Weights of a small contrastive audio-text model: 8.75M parameters.
Rows from block 3 of the audio encoder of a small contrastive audio-text model, named by matrix and row number. Rows with one number belong to one channel. Each number is 128 + 24 x the weight over its row's rms, rounded and kept within 0 to 255. All counts start at 0. Numbers have three digits each.
After each channel's rows are labels from the 100 clips, of 14976, where the channel reaches its highest value: "peak in band" is the frequency band that holds the peak. Only what is clearly more common there than usual is listed. The data: simulated sounds of rotating machines with and without faults. In brackets: how many of the 100, against the usual share in percent.
# convs1: grouped (8 groups) 3x3 conv, stride 2 (encoder.blocks.3.convs.1.weight, 64x8x3x3), inputs within the group 0-7, a 3x3 kernel for each
# convs2: expand pointwise conv (encoder.blocks.3.convs.2.weight, 64x64x1x1, transposed), outputs 0-63

convs1.44:110122126101090165130145142110100139141104116147174155102103116119155117120159170087102102124117119175139187097152119096120098122146155075114120102124159145161174142149130142136111152121127128127105123141139137138086
convs2.44:119111121085143127154121086087140129189129130130121151091138132154128080121123121123110084134120121189121147104122111136155133167152140099183109104127148099132106138114130153099142121090144106
peak in band: 250 to 500 Hz (36 vs 6.2); 0 to 250 Hz (35 vs 12.5)

convs1.63:093107098077108143108110114150132100166129116137156185120107102103128139134107160113131103106105096176176170122112106143164129095098164101134109158106125158125127105136128131111130117111120170135157104104111149131120
convs2.63:139121129169168123165145131131121134138117121144142123105089147181097110127116148128134105168152102080117122123118103108111082100109161096130124100125072109098112149093159113165111126099112135
peak in band: 250 to 500 Hz (43 vs 6.2)

convs1.42:120100119120136116081124125138104080120104110121166089125168140089105075100163106143143153116134111126138115155155128129142094075110093119120115092107114091140146118108102109147120150159181122169139120108142127116135
convs2.42:109106103123086110126097164138118083092093119083121121142148136118142122098130137102145131134125105127143177069121111133123125143121137079156136123152127141164088110094154172125079133146133129
peak in band: 250 to 500 Hz (47 vs 6.2); 500 to 1000 Hz (38 vs 12.5)

convs1.43:133135141137120136124128116140165140090141163097129119124143120123145118141118110196176123128118167134130148186176154123122177140109096128154158155135159086094083099111118116116133153151150132098109141141147122162143
convs2.43:128124105105175154142126096168140102094152120126100127110121099158124123113126146152111131128154148112087125138136140128121116165113117109160118130125173101103136145118146209063115133108106146
peak in band: 500 to 1000 Hz (72 vs 12.5)

convs1.50:072135164092149136097104133083138142110135132078140135162095109111151109157096149103138094145118108125141106116116089158133076130114088161090162154106126134076128110133120130134100119143110136115103128141104106122111
convs2.50:169097125153146127124117113136080141148141124130143142120221169139124105172114150083126127129128123112091120157142088114125109149126138177090161126114140121147118116132122128157129139157117116
peak in band: 250 to 500 Hz (57 vs 6.2)

convs1.16:134119120140157122109131153118151140119142139132136144112131172102143169084128151162111140093138144075110081121133049119130115103083077130114149110109150123104119108118118112133132128120102172158173117128151121102123
convs2.16:099097126164161163096138159110142139099095127119147137100212110098123164135133094122100134136109138126112134119082127121115108125156125158105075136133134108153135128136135162115128132133140080
peak in band: 1000 to 2000 Hz (46 vs 18.8); 500 to 1000 Hz (36 vs 12.5)

convs1.59:100122113119094096123129123179145121099093145094137133123087102122124092128136112182199135126120125117128120115111100079112132142115156121086136158149106157121162127103122130109103116108115172174150129138135096110133
convs2.59:131113139088074145153137170089126113144123115094100116103084133085133113144100137140149088129111126114090086161130139105152148099113122135122146083102152118134163131103156146129103097108122151
peak in band: 250 to 500 Hz (64 vs 6.2); 500 to 1000 Hz (33 vs 12.5)

convs1.5:125169119115115111144121120124104153113129116114095081090095144100138125102101131100162177070148172090171129139128106114133125131125152074168149082109141097098164121130118107122143157114142145132119141138134123131109
convs2.5:103097102137123160140140157165121170145101126146116141153145126146174121134122137106090099136146081119116177121093141163111115096157133094134143108130176112184114126084131102123131135121109133
peak in band: 0 to 250 Hz (32 vs 12.5)

convs1.6:150190149143135151103153143151109108136144087131117148125141102091150098129112124152145170133122154115126106087160137127159095142128123178170153111124115127136129199183127116118149089159135117128116141122127131125105
convs2.6:100128168145095143103155137140124116102115098113120100118095087145172089142125110134111149098183138126138116088162144121111107090142109142129121109117159100111105095153135093149121157132154173
peak in band: 1000 to 2000 Hz (62 vs 18.8)

convs1.24:213155147192082112177158140157172135129124148093116121114126142097134133105145129125145083163140096145095105122134130142121122126115109119122137156151141137120124102135133120125154101099104134159149128118143114109093
convs2.24:185139112098124139144093151115080197102110192080107129132110087151124138122121108113124162155126142081134124132114118123105117123129106137117122120141093133101098098108136109137130131136106113
peak in band: 1000 to 2000 Hz (56 vs 18.8)

convs1.52:125129093134148141112094108086133125137111125080121117150155173104088175136126186126098135106154122119148132092095123101148113090128109129140167166113151127126170114128116107131115087134159118141128089121160093105119
convs2.52:108143138134127143108106149150101141115153213175130146127151145090111137149102131103159091107121126143125148137150172105127085133137105152101141142150169117132120093088142118155122110145122154
peak in band: 250 to 500 Hz (96 vs 6.2)

convs1.40:104136107136126124123124107140087117183168087086102097150076085201160114164119121131133106127132106130111150119103102124115142142137130093109096099099133141147096123113131184130138133148162134123119130114119127124130
convs2.40:126114129154109125137099138144125113145171117113184084090100107133117092112136134093099103092110166104156162108144089172116110105123179099112142118120157134159130122152146122152146148110130131
peak in band: 0 to 250 Hz (100 vs 12.5)

convs1.3:139081142165086155155094150105132125143135115129142079112145117115138130136133106143144097138103144132129171132085198096119181107141151145100152128120140127078161149096116139105127178114141133145108137124127132141119
convs2.3:124108138144136087130114141151129113152128086106134102125151161154158111137072142147097113137143142123114115093170147101128114151170124116203129153127115124115111112188140140095124159143116141
peak in band: 1000 to 2000 Hz (53 vs 18.8)

convs1.31:096131098141128137098086118120140104105099117153134143162136123106129123105139151133104119139131111092125153132130133140142134093107119086133107124119164099114121174149177151109108149139139183152153199137115135164181
convs2.31:163130117163072073128155130102130093104138149132166147104137168185138158134139103148144122108116101136180116150128108159116137109127123100113140145084120129130121160128134158152141167119125116
peak in band: 500 to 1000 Hz (58 vs 12.5)

convs1.13:127141152168137170158137138183153203138113099115129102111109149126153129095151123161165158125139157148132139114145081170160128153080128129113164128123151143140139102145077117129150141126101141131119112116130132138134
convs2.13:119132103114122154119100134071091126116107141141142148126111141127101105086110141117137119124156170163115127138095148154143103135140134122159129153143103110116100149116153118092180134161200163
peak in band: 250 to 500 Hz (27 vs 6.2)

convs1.17:182159133176165157085092128161124149130119146097119135161170150143113167127126121117128131134180189136144163149103137099084134102140131103118107142125127150126160136145131129124158122119122084119132114149097135127153
convs2.17:119108145167075112120105116131127091130084132106098076125105154146117131111111127089130131074098128115152136124118093111086100105133111097158112118144159116173132112089111153140104134107111142
peak in band: 1000 to 2000 Hz (43 vs 18.8)